Rows from block 4 of a small image embedding model, named by matrix and row number. Rows with one number belong to one neuron. Each number is 200 + 30 x the weight over its row's rms, rounded and kept within 0 to 999. All counts start at 0.
After each neuron's rows are labels from the 100 images, of 14848, where the neuron reaches its highest value: "strongest on" is what is common among them. Only what is clearly more common there than usual is listed. The data: single toy objects rendered from many sides on busy backdrops.
# fc1: MLP up (model.blocks.4.mlp.fc1.weight, 1536x384), inputs 240-287
# fc2: MLP down (model.blocks.4.mlp.fc2.weight, 384x1536, transposed), outputs 240-287

fc1.211,224,206,198,180,194,189,189,218,221,184,219,163,231,227,204,235,171,208,232,198,197,186,174,184,211,218,221,212,210,169,229,205,205,209,146,226,262,181,206,197,173,217,179,220,205,203,229,194
fc2.211,171,214,176,196,208,172,220,213,169,214,210,229,225,209,143,210,165,143,233,187,179,153,198,213,182,178,183,241,132,188,217,164,215,166,204,244,208,181,189,149,222,168,183,230,205,150,246,243
strongest on: mushroom; teal

fc1.307,237,219,259,173,206,253,202,198,227,196,222,227,200,138,224,206,186,238,194,204,245,246,214,196,116,216,233,254,215,183,200,247,226,225,182,204,188,188,140,250,182,250,221,216,227,195,142,216
fc2.307,218,207,188,169,170,198,194,184,244,236,201,188,179,190,246,183,234,173,197,253,175,219,169,191,180,193,229,174,176,203,182,183,205,227,166,214,178,194,224,188,176,193,164,200,213,183,154,202
strongest on: purple; pink

fc1.160,209,181,227,173,218,146,159,227,133,173,191,241,257,228,246,169,151,242,219,215,197,236,212,232,215,173,171,206,163,241,199,168,247,184,216,220,217,216,186,234,239,241,191,224,253,235,208,151
fc2.160,235,214,118,265,168,208,214,143,247,182,217,232,154,209,212,211,283,240,194,220,232,207,227,172,160,154,189,202,187,218,205,203,209,165,209,225,211,204,262,219,223,206,179,150,247,156,209,183
strongest on: from above

fc1.21,182,198,192,234,212,175,244,148,164,106,205,247,167,198,196,227,187,173,229,242,193,215,170,210,182,282,172,147,213,196,166,179,198,181,150,233,173,234,234,190,191,249,171,210,235,171,214,202
fc2.21,228,218,225,210,199,190,119,217,230,219,196,156,222,162,203,241,203,209,172,193,193,127,249,171,231,196,260,217,233,189,237,217,159,233,228,157,285,193,232,175,192,228,204,205,199,183,183,179
strongest on: ladder

fc1.220,218,217,238,208,219,193,217,243,225,172,166,193,170,227,215,214,183,241,207,208,200,249,182,266,230,171,236,239,177,179,203,166,196,195,136,202,205,242,250,243,194,250,229,170,235,218,202,204
fc2.220,169,207,247,186,200,181,227,199,266,179,223,168,238,176,207,228,198,167,241,136,202,164,182,195,210,218,185,193,199,274,159,223,141,219,226,168,164,200,136,205,191,117,183,258,198,212,193,207
strongest on: from above

fc1.29,190,223,147,172,226,227,218,253,249,175,242,195,183,200,185,241,185,162,169,218,217,206,203,204,168,231,225,215,161,151,185,199,230,213,167,190,226,212,197,141,228,197,230,199,204,223,188,204
fc2.29,142,164,194,167,198,203,227,169,205,179,203,211,123,214,163,157,277,195,219,195,150,252,217,237,195,184,157,192,241,231,242,191,179,222,207,166,163,234,204,203,224,221,196,186,181,209,224,167
strongest on: from above; yellow

fc1.552,152,209,197,191,198,199,227,219,192,219,199,161,172,246,183,225,226,179,141,176,181,266,236,209,189,190,207,272,161,179,177,162,168,198,233,189,180,220,207,200,180,177,177,189,150,148,249,192
fc2.552,186,188,245,258,200,213,140,226,207,159,153,239,174,291,141,260,174,215,155,243,178,234,199,193,149,218,202,194,219,149,157,158,163,188,210,205,218,170,189,163,233,207,243,253,168,211,170,216
strongest on: mushroom; from below

fc1.757,187,177,208,240,198,172,205,223,206,245,232,219,221,158,179,254,244,147,229,222,149,213,170,186,216,256,225,239,182,205,225,257,200,192,170,176,154,167,226,169,161,174,135,227,255,184,202,198
fc2.757,233,230,215,175,187,230,208,196,173,161,176,210,155,219,253,176,213,200,241,164,226,213,240,213,183,177,197,208,227,195,184,163,226,202,239,172,201,233,170,182,199,220,217,224,174,205,206,185
strongest on: ladder

fc1.334,217,232,219,208,232,163,219,189,206,246,198,167,170,164,248,241,221,189,239,174,198,163,193,101,190,190,178,189,171,184,223,187,213,209,199,181,231,219,187,236,217,205,194,206,221,200,235,193
fc2.334,229,199,234,236,209,227,156,238,140,208,192,175,181,221,225,213,165,205,218,207,262,204,176,198,219,191,185,204,196,222,164,161,258,229,203,208,179,188,181,186,193,243,177,208,172,230,220,172
strongest on: purple

fc1.445,228,237,197,247,222,227,201,217,211,172,226,145,269,131,204,237,158,191,253,225,165,182,163,217,205,180,210,220,173,166,207,195,224,193,186,203,219,230,217,189,229,225,212,158,157,198,177,171
fc2.445,216,211,230,126,268,167,227,167,201,207,181,218,200,211,195,217,209,214,166,213,159,232,199,240,178,191,151,205,200,189,224,180,175,151,192,177,207,190,178,246,222,189,222,203,206,181,200,224
strongest on: pink

fc1.197,192,217,167,202,214,212,250,164,178,179,216,207,168,179,203,247,177,201,213,200,227,222,202,235,216,200,237,232,122,170,189,204,207,252,169,253,185,185,226,163,280,198,206,157,210,198,191,216
fc2.197,204,181,197,174,177,218,208,187,204,147,203,202,202,159,243,209,243,159,197,212,183,163,223,227,168,168,224,206,178,175,264,174,257,185,214,185,188,222,177,222,181,236,191,240,211,205,168,250
strongest on: from above; barrel

fc1.365,187,250,208,229,148,247,246,193,233,206,179,185,212,168,162,163,171,269,205,200,166,131,198,180,223,227,167,166,199,186,198,192,205,205,170,183,176,242,227,248,231,263,162,223,218,223,222,188
fc2.365,208,153,193,173,268,180,277,204,190,146,214,217,123,173,201,174,192,221,192,209,195,259,192,188,209,208,217,176,201,158,184,221,182,200,250,192,283,180,249,219,157,225,185,183,208,201,168,237
strongest on: pink

fc1.359,207,210,202,198,177,202,191,182,186,245,220,229,142,201,184,234,166,204,197,192,229,223,211,176,157,181,172,188,270,219,205,215,195,192,225,244,168,147,232,196,180,226,171,252,230,179,183,157
fc2.359,220,156,140,195,183,181,177,167,231,155,234,254,156,202,257,164,204,189,264,121,219,239,219,200,172,199,249,203,202,205,136,224,266,180,186,166,208,218,207,216,198,187,217,185,203,214,169,198
strongest on: pink

fc1.309,170,184,185,211,138,190,191,189,200,184,227,200,254,175,191,156,172,179,236,210,256,196,204,233,195,221,214,210,204,184,219,198,240,204,231,205,154,194,197,230,203,193,216,205,172,225,154,193
fc2.309,223,190,204,189,199,226,261,244,175,148,221,260,217,192,239,272,212,209,172,174,183,207,147,195,178,235,148,246,182,227,142,211,220,189,198,150,214,168,222,163,250,168,234,210,216,219,228,229
strongest on: pink

fc1.32,247,187,260,204,211,227,188,226,165,157,261,178,199,167,243,260,198,222,208,187,202,251,197,175,202,203,199,174,208,229,215,214,140,208,190,204,217,148,239,195,212,183,267,206,183,199,151,222
fc2.32,159,226,156,257,174,196,233,209,213,207,220,149,217,196,225,174,162,213,237,229,190,147,211,209,170,216,236,257,212,200,188,155,183,182,189,159,198,191,165,166,244,234,223,212,180,188,128,219
strongest on: blue

fc1.506,137,190,216,212,231,212,165,208,160,157,212,220,189,165,193,221,175,192,203,224,170,206,210,153,183,186,243,159,222,211,183,195,162,223,125,222,218,213,161,179,198,235,137,243,221,214,224,160
fc2.506,263,182,223,204,159,219,241,244,258,171,216,229,160,122,227,185,205,216,175,180,177,181,200,231,208,159,195,194,235,277,203,188,237,227,152,227,211,169,201,215,209,206,208,232,231,273,198,216
strongest on: candle

fc1.684,191,195,207,202,202,241,183,192,183,217,228,228,183,239,195,161,217,194,159,211,171,238,223,180,207,191,203,230,226,195,224,198,228,189,200,220,208,156,250,145,199,172,174,184,247,203,216,270
fc2.684,200,203,174,236,212,188,233,176,218,167,179,197,218,190,225,185,179,210,187,159,231,193,121,258,185,228,238,211,210,163,227,203,224,163,211,179,206,221,183,176,194,229,182,174,174,208,196,182
strongest on: blue

fc1.619,227,209,161,208,221,218,225,232,197,232,180,195,153,210,102,256,227,204,170,155,182,224,197,210,247,200,197,202,169,145,193,145,240,223,171,172,203,147,193,227,217,187,209,209,153,174,238,190
fc2.619,177,248,254,178,243,302,216,143,209,228,220,231,223,207,217,219,219,208,214,227,216,232,131,253,160,244,253,236,168,232,209,149,174,207,216,199,194,228,197,184,154,193,213,215,225,206,227,228
strongest on: mushroom

fc1.728,128,167,209,236,217,201,196,193,172,204,223,193,234,181,191,253,216,219,217,162,185,222,219,185,140,181,251,234,245,178,214,181,193,179,200,134,221,212,177,223,227,192,189,178,165,190,247,194
fc2.728,208,173,269,182,247,217,225,242,200,207,213,202,194,224,189,224,136,192,218,200,135,225,201,225,231,183,245,193,229,185,236,244,216,178,226,216,220,218,194,229,171,155,198,255,187,168,190,188
strongest on: purple

fc1.264,159,169,199,158,179,193,187,164,249,196,209,210,199,151,227,178,193,196,191,189,165,213,165,202,175,219,248,192,235,196,221,184,153,199,167,226,244,152,205,221,216,176,264,211,207,196,278,245
fc2.264,228,200,228,241,177,172,143,191,198,201,175,169,211,207,164,211,164,193,126,197,202,199,214,207,149,209,185,182,164,228,158,201,189,163,269,211,189,200,259,242,203,206,153,225,191,204,167,217
strongest on: blue

fc1.423,157,161,175,197,254,215,239,205,185,201,200,254,223,182,186,172,206,179,209,210,232,214,154,229,209,197,181,257,204,277,216,219,167,197,203,220,207,189,167,196,190,220,164,219,110,229,241,198
fc2.423,205,230,202,206,173,237,206,209,191,175,217,142,153,200,220,219,166,171,190,168,223,221,231,176,188,207,200,173,133,120,202,177,209,236,168,184,156,226,190,198,175,186,213,210,209,151,108,191
strongest on: pink

fc1.89,194,222,204,214,188,183,230,204,197,191,169,216,178,166,188,281,213,190,196,230,137,203,233,206,194,188,175,189,169,271,242,215,168,142,160,175,177,203,185,172,227,173,118,165,173,203,226,201
fc2.89,210,175,177,220,197,223,244,126,187,182,193,197,213,213,162,185,148,149,185,215,206,205,174,165,255,273,209,219,218,226,224,174,200,157,206,190,224,216,220,222,226,198,232,218,161,199,232,206
strongest on: mushroom

fc1.180,170,242,221,184,214,206,242,151,180,209,274,193,207,219,184,193,197,136,176,231,196,186,246,201,197,225,183,142,161,140,240,238,182,167,204,140,244,214,193,130,226,197,125,248,202,150,213,193
fc2.180,238,180,205,183,193,209,184,213,249,212,208,180,207,168,148,177,257,193,181,197,213,199,232,230,178,209,166,197,191,217,217,170,216,203,139,182,203,273,197,190,150,133,170,236,198,231,198,175
strongest on: ladder

fc1.249,147,265,133,220,217,187,200,170,186,194,208,205,179,183,198,194,170,187,165,160,213,216,204,193,168,214,167,181,209,246,200,198,213,237,214,174,258,232,190,187,193,283,171,197,236,214,204,238
fc2.249,195,211,209,220,191,150,230,264,222,198,210,216,197,200,161,245,249,190,190,237,223,173,161,144,183,197,188,197,263,209,201,143,165,218,196,130,186,215,266,192,180,126,179,189,198,226,211,233
strongest on: candle

fc1.609,203,231,208,200,200,185,232,218,217,162,185,180,204,214,200,209,213,195,158,214,185,228,204,206,182,264,171,159,199,169,240,231,181,124,225,193,153,177,174,193,197,211,189,206,197,199,192,219
fc2.609,209,188,204,163,169,211,197,204,79,247,135,197,177,159,183,195,291,224,251,177,162,205,181,191,208,211,251,235,126,234,212,193,194,230,163,173,237,251,187,185,200,130,215,211,194,172,206,220
strongest on: purple

fc1.174,172,201,206,179,173,138,198,222,239,164,192,221,185,184,247,222,254,211,221,158,186,193,218,206,234,194,213,184,223,159,185,228,178,160,204,190,164,187,198,224,235,197,183,147,191,175,232,206
fc2.174,191,208,166,220,218,210,180,116,151,222,194,228,210,212,201,203,207,233,174,210,171,202,245,170,223,213,204,195,190,247,234,162,256,207,227,169,204,224,224,214,181,197,182,225,174,255,226,152
strongest on: mushroom

fc1.262,212,184,216,198,200,202,196,153,209,182,194,185,232,217,207,203,204,229,187,244,196,237,149,183,159,248,167,177,163,190,207,185,226,226,223,226,196,245,189,206,182,222,200,189,208,152,182,205
fc2.262,188,211,186,180,182,214,214,233,220,235,220,240,212,215,217,207,150,212,181,196,208,199,197,146,172,200,218,182,233,207,129,194,152,226,217,171,227,105,220,177,197,224,215,179,201,199,201,198
strongest on: pink; ladder

fc1.408,146,240,206,211,235,168,234,232,197,196,175,193,158,238,164,266,187,217,207,189,165,230,153,184,249,203,216,230,216,173,202,201,200,181,168,180,196,166,221,197,158,140,204,192,154,194,260,206
fc2.408,206,202,203,200,212,222,174,209,201,193,131,238,142,260,171,225,145,157,130,207,189,191,211,190,223,212,167,194,216,221,188,171,202,210,206,182,212,192,223,224,164,219,175,242,178,229,178,172
strongest on: mushroom